python train.py --spec_augment=true --optimizer="adamw" --lr_schedule="cosine"
Rows from block 7 of a small sound classifier, named by matrix and row number. Rows with one number within an expert belong to one neuron, the router's apart. Each number is 500 + 25 x the weight over its row's rms, rounded and kept within 0 to 999. All counts start at 0. Numbers have three digits each. After the name is the row's rms in percent of the matrix's.
Before each expert's rows are labels from the 100 clips, of 14976, where the router gives the expert most weight on average: "top examples" is what is common among them. Only what is clearly more common there than usual is listed. The data: phrases spoken by 400 fixed synthetic voices. In brackets: how many of the 100.
# router: router (model.blocks.7.mlp.router.weight, 8x192), inputs 0-95
# gate: expert gate (model.blocks.7.mlp.gate, 8x48x192), inputs 0-95
# up: expert up (model.blocks.7.mlp.up, 8x48x192), inputs 0-95
# down: expert down (model.blocks.7.mlp.down, 8x192x48, transposed), outputs 0-95

# expert 7
top examples: low voice (100); reverberation (70); slow speaker (45)
router.7 091:503482480515484474544471487502534503485473418484514560528495496471504545520507536501488473487512450504487473550495502495498534503507478472520508466464523477468513488506514525523504476516461552476485512471513491526495473497491487466489466506523489501417506531448519517516503514451530484491
gate.0 098:488472489488510530467537484488455480508513498512513471489502497520493484453531459503518494535496534535505527514508496496475521488470462513516473514503485474522464454447471505463497483452467493553502512491502511511480477499472472515504491500508508533504496486480529488542487480534528548470
up.0 101:414517486501484509512482447540482504504493491531526491455482529474564469495541487472501481503501533541500517508519527511485475545515497501524495521517482504525508505492517528484507539487529524523481501523489502480487496459499450530460471509525506464512508528462499480449537508509534437483
down.0 107:480517500434512524481467457470495473524506503484498495524516543476507531522505502433539495514519488499474515514499509456538493494490523505436514505515519502481480474480502471492455461516531490479461546452455486480487466502495519455526522491507469450490516477533519503535480497510490521460
gate.1 110:517511512539512547454506508528523496505495537551528481499518548544553542548520502496505498464489506475491519461500515527498509512491515529557499505494489493535540539498510476494509490510536524485522555499514559513531523480497498540491488518520520491568497486480493478512480465547535488530
up.1 100:517504520515570485537498504540525503502502513525546529518486515538524532523543523539522488468491515516478513505510542553515493546482496523535487514515506491516517516504475492502459520532541496490539507515552521546520512488514485487488520541513547551481497518500510498501520530515529463496
down.1 114:543503470527536455479430506505484502460487464481487484494453522495502472492483566507474498511469546443497528518455530473483504486467505503489505480510520471542535551501500522533506488502503518479482483504535459513482551513505545445522467513485517499462479476489480511516540491462546500504

# expert 6
top examples: high voice (100)
router.6 098:516522498465520473500480506516478461484513530517522456481496536511508483494491539507486459473484489472483488490568517446487511482498493501497492479522493460500525488519513496514521458497503495552506482532526461502503493513504491480496464498501475491467531523484498457512527540488456525480
gate.0 104:450522503506551505536527454501502525480509458505514485480492517536495520473541532544517495507503491523474512488515474503499528499497541528502470456520468509478526472460506505512485559516492524495437513528528472528482515523545505518538490450530513515495510500509502528491543488466462558488
up.0 105:515481523482508524508522546526476495461511527522517500496497468529508503489524453516527516493509520469520521521492499512485494537491488517495505539474477495510512545506509460516506473472500516531535513472529490474508458523511525503466519586489511514511521462567474409522496526513556492484
down.0 106:488507499520563501462516481498537456502440473493482552507473528509534506528457535531511486503473483497524521526500505482493516496502479547493523504536540504499548496458472496469511515490485510492516430474519464548483517546500528483487440535502480511519496474517466516494520491517499495487
gate.1 098:522473525528490489492543508506500505561474461510480496495494543485485519433469462469465447495505503484527566519531528504493488495523513492486503504484496452483492504552526542499504544514512474481455460510502456476528513467471518465492502536502507490480459499515489513496482485497512526527
up.1 096:532483512519508488514510549530537518506523443501507521481517541497524535460466480477480479495497550489528531555518512467497481524514493461496460510472506449485523481519520539487520544464491481501499468496468473533533533515468489473520476531519547481483502546472521501490528479509493512541
down.1 099:533490504406494511534473498513518469504479529534482554470556509506516457526480517536505498542500490457524538551503487478509542483486507541497512514457494517450493485473476510505508494501510556509514464485484497526498480504488506481491518476509508481456511513475484500480448557494510517441

# expert 3
top examples: thin (high-pass) (69); quiet level (61); child-like voice (58)
router.3 102:494495470493488461508526515524446451497512454514484464495471480464490495490484493520509477486502447469486495508487475471523468498503476502496505485535484462457470502471499482495509466469472450510505493497465468485451435514476516508453535490469477455442488490548500482452500545517478480474
gate.0 106:541493476537451460508497518477474483493521483511505510486480521504480507499476483516501513514466515523465495461490490512470483463471474490506449507523477475504498540477475573536524555484530452503517493462510509471522442490510516532463507497523508497518469498522496484512521464489464503505
up.0 103:464516509470557513521509494546518514474501516508470484567532503489506494484489495488513481461510489528546535546533519478514506533510524479510557521509539542518495495526539466459481474530471552494473505524494526550471540499488523503533478497490511487488529475460517484514500512486524514493
down.0 102:430518467502449504540492536510488552543522485499530450520484476487494552493485477517487520504503514535503477503498493511491455493474493491527490468493488492492459486485538439479529502513494496488509510485494554488500498492473457468481511472446531519491511523511463450447541508516490507515
gate.1 128:528488515524494493493482509567467469532532460508513503499473497531486496466468471480494515505501514524500476464492478509487515493473482516507442502532458455530543501479501511543534498452511453465515500476468476474527458479526478477455529542474518489513455537533495474487518488475506490522
up.1 134:517515508528465503472475495561463496522511477505527479472499517539465477508485468509500483524497524494479458459504476527529501488510491493505456535480462463532500487459451495506525515452470451487512470442485487467503472490509469500467532562447500479493469523497476466472492467500506470507
down.1 126:505506495552542528500472465494524521502484491492489514518550528489536467504511521500512484508487502493498552507497521479517563486514545535545518494504501506447489532533478530521478543512504490464511478525552484525518490530528528544534480477516483497492510503477502527519490525498499521496

# expert 2
top examples: child-like voice (76); reverberation (69)
router.2 088:464527467509509494474508497494488499551485473489478488499472509575519500487476522497483513503522461529507506466526494527521481474480512446471459479532501413527474502507533480506472519484530440512527498531479521498467490495544530493561503537520512553504440530505492469508515516480532492511
gate.0 095:488487501497530492504494541509515511484515522516499478499522487501478498541487491548488523481468511454441485485439507503502509484492457505536500508473494510486508491495489511509507494501517478485546526503522515498511544494452479502457511457487497491483462495496508511504481491471485525532
up.0 088:546510491488503465481470487505462459435481534530477473491501513489518520494505512497494472452486498480488498485441515508462468507507499435505516492487480496524474492525500529524539487492503551544481519482547540508467510522506490508509521521493513479475495465481517508480485506516544506484
down.0 095:534455544470513501501511496514496466541493511505494471486494533480495468529488506511535537550489489495518522511491521447485504457499511521490515500505493523524506544514473425521500489459489499510511495515462472526477534499523495472574493490521561505481523523532470537476500488492481504479
gate.1 086:478492492500491496504533496520527505491540509534502511488509483507445487513487522495489487487458489482474468503511441512481478464521465493479494529483525512530479517535509513528494505495485483501530500473473501520484443501490521518538466521519469520495515515531524506499505497521480524542
up.1 097:470516515523480530511522493484566522523482478543507492418467484485461508518522584522510516523497484494504471506509469478511473472511489509523476493488518482524486536499500513516498507509501508474534473481496478495500463521506482457510485527506498538505528529515502533488534492444474517530
down.1 092:444494503481469512525528484497504543481482488499538505499470558521502465469523512487492481493490491475455523469492524493466492516543484532483541495499499487529522464507490513494544482444485517488490541475507490500480499495535525509516516541485503488510470471479521522505535450477507506461

# expert 1
top examples: reverberation (82); child-like voice (78)
router.1 125:496495497499521486503522518485493502482516501501474496485477495493501479494522477508488557456469491475523501487496485518521513545501503555500488523490485472489526487508508501498490511489481525522528528503487477501564569517479516553456499483522496465499478499534509547520487515492483470504
gate.0 108:508511509539454504513467471516472500496517503530521520489496490486556505495504538505500448497479465499466450465515502519516473456487546490485444528508514478529511489487490483510526498518534488492527510497509530483497478522557545470478531437502520535508518503518522502497527502502521539500
up.0 095:530484487464542475522483524516511520507491511471467482517499456480437522482476500511477531472519493474498555520491469462475521527484471465524526468482473514448518510544513504522499468468462488518469512510501485519488470493473453535534472542485484468490469483482478495482467519528493505525
down.0 102:513464502518509468523478515503504485477458538554529484493493519494501488519476497544446531506495520491500476451517477514485479507500514545515536501486518521494504534483524484483509500486490510511499474423517481492475485515506493514490445524506524497507523512486479481471485504511528473462
gate.1 110:496488518536508508531477471515492547491455457499501485508465523519533474467481528510500492515460498494514451469501506480500467494459494486530480483514556508500488471469477519510541503523481453455524480537480485534469506541499484536511502491487471469530461531492517506499507494514472508471
up.1 098:513493544514480539527473476498520539513492490494506511494513524504521484491527548501519511525455504512508455466521503506490462529495493513516503519504566538473498498505493545535531512548483468478537496486472469508497522528455477508526506508492497474566476491501528516490549509478500485466
down.1 101:494524468496494509498478529511533535483503490515517506519494479471539558494504519544527510491485460535514502510514508486514444513501465482522513542514469548526503484505503487492514486530477481546501544514505547493510519497462488463491521515459456552490497517515526454496476544515529485515

# expert 4
top examples: deep voice (97)
router.4 081:509473532514518539508502535506521484496468572465515482484527474470513481508458471493515508508489489503490527524503493491489492458498492483449557477476537548476457532496471456495492489562509502508470506498476471527503491493469527501479485511453512474544528447485499516477501482558466530513
gate.0 081:481523501490508499546510498516507476474517473462498467526484533553489475495478500530484523480507493525470497478491491511466466477486510509521464484544463454482500518470501510519527482487484456464483496511505491501498526490511469457511506479539507493499495549506512499475516518483471524498
up.0 095:504521500473493478480458544544495516517482471519534503516484508504473527500535520517514510504499520536492521521569510515445493505465499499440470463521468479508507480513475527504461500522538536517519503515566464499509522520514531481489439525474492537467493470482538482474493485491480511481
down.0 090:460497494469492468509502449502475501496481484572503474505492439537487518509490531513533513518544500495501456512510526510507499506508498498481522466493516507480483486497512470491467485491492505526546504425548477476536497476494503517491450489501431507484508526489507498490479514510513443488
gate.1 080:500462505515520442503522491547506536503496477496480465455488564500506491481477480539485521505514500527500498461508515516505473490504532478486488524502481479547564511541515509475552517515523465498472470452501489540511535509543498514496461516474587504488512498513457518485463488466499463516
up.1 085:515501504477545481514511509498528481484454502490453494497501522503546476501444513493508516502492513496508511517560559529487549492514501494478486529561537485538549499493543512496489485501512486529481501476489508519507535497517538493514481496477524527520482519491519467525482524485465536496
down.1 080:530527519495494483497463492481505460493498508518494513494516535497505479478494517501511525520536515497470485499449545506499532512450481488509437490539514488520521477547507492516511509514505530501518490510557532463507506488493483540494497496505507461499521495523539500477502513529464483452

# expert 0
top examples: white noise (66); thin (high-pass) (57); pink noise (30)
router.0 111:454481485488485486473476475511477462470507525497444512487508467500489515459500479469524536503491499509488508459449450526469489474461530505446478495481444463449524486518485475503476448463455461494503466518481482480479509479496473490503492519492521520477482507503510513514457502485494565458
gate.0 090:488537429485497534562553514472526475444468527484494522504520529534502521531472519496518492503471505495467478505536503444506475496471480520502486501528516493539500522473520496503504489503493486506526520484493490521533488500495543475518494540556467457522503483514532496526501502524488498502
up.0 081:493543474463502491558508535490525494478493447490493488520512520492483520537511551488537511508464521515462518505556530498477520489496498531450513544534521499525499527487486499511489504514507510485510467513478549535516515523501543485533515533522505543536520514538472440535497447500529552525
down.0 092:495491509437486513443470475512497507504459479490463491518500500459492542522517482534501490492495498506521495550501444489478481478466489542509508500488519474499538580468558498531486511484485500509513542553521470517509454492518491476493506545571469456482492494563524504540487474507472499504
gate.1 110:562463501532538467504516521448459484511545510537480496472464474524517461516505538518486538481517515496475487469515486489502505518493524518559459501479513470482508486486510501492507490522518511504522533519464547491549523494491516509474465546506495491497487487488526529466527491516547501510
up.1 115:512492454562524472503520498432455482508516540564500504505527501480530465486498485495493508511490495495515481466481509503490537515498518478492510500499463540483570500493519462505495480511483510508516488522497506496513502466496490478479459491532518529482488466492524506460475497463520516525
down.1 108:497524486483497513513506486496486492479517493466491470527466545481478515556507511506511503488497496465539436532471506538517426528500529501507489506541516484535506474528502510537493498490496511503470471498532454506486520503526498535538502487545511517523490513552528505507505515516473459524

# expert 5
top examples: child-like voice (100); reverberation (72)
router.5 096:494499477483486511465474514501473529480559485525517475496481494505498510519541458507492485494505577502465493473450541509471508511487486480518472501493486510538482507504510539464522550492535501489475520483514534467494475491469501518505565492502516508519475507504494497495458479490506521514
gate.0 105:499474478455493513471450496508466512477515548498486501504499457459486497514491503517517503506529463474472459482471451483487467488508511456476517537497475500507475462482489453505501473470513468499478517524512502483462463489519498530474507503442498480502514441515515477472497482531444534459
up.0 098:515461474492473497466441513511499517474509530492518504514526477509508516527493499525509500479504496476486468498478480514458437486493499440507507534527472546510506490476495491513523480503521492500501494503518521480459437500529487525530487479438511500524530454530545490450500489530467508471
down.0 110:522485526552499472498484474539470498490494490479487533520472486484557472510466488510469467491525501522484513507475492526506451479497504513479465508518496512496520476538565502531559455499496470498501487548493498492509531510489481492524536523485542473522517490481497516469475540477545515520
gate.1 093:483504467497486518486522514453486493511541485495489477507495506476521466487475485457461506525505516531468484474471532488485534501504511474494451482484472496443492500503461524532482518536517455522452478479517518446470516501515481534460498499489450480479459440494549545500509469519533483533
up.1 096:502484496480494450518533486523450518500504526522542503502523508510480519514523546526522502479489447501535500487540486520500520487503491530509514486518512518536486474475516497498500499491497521511517514532486498489504474500504485528522522518529540473495550475489457456540518515534473517491
down.1 091:482485492452500506524548492517492436495453505544511485545522503484459465490468556537553526508482466511509506523462514488509524492485481497476492530484507507488506482512525498495509497517507521507500488524485452505493508495503481471501526494524493515518501496483535471509473504509467487484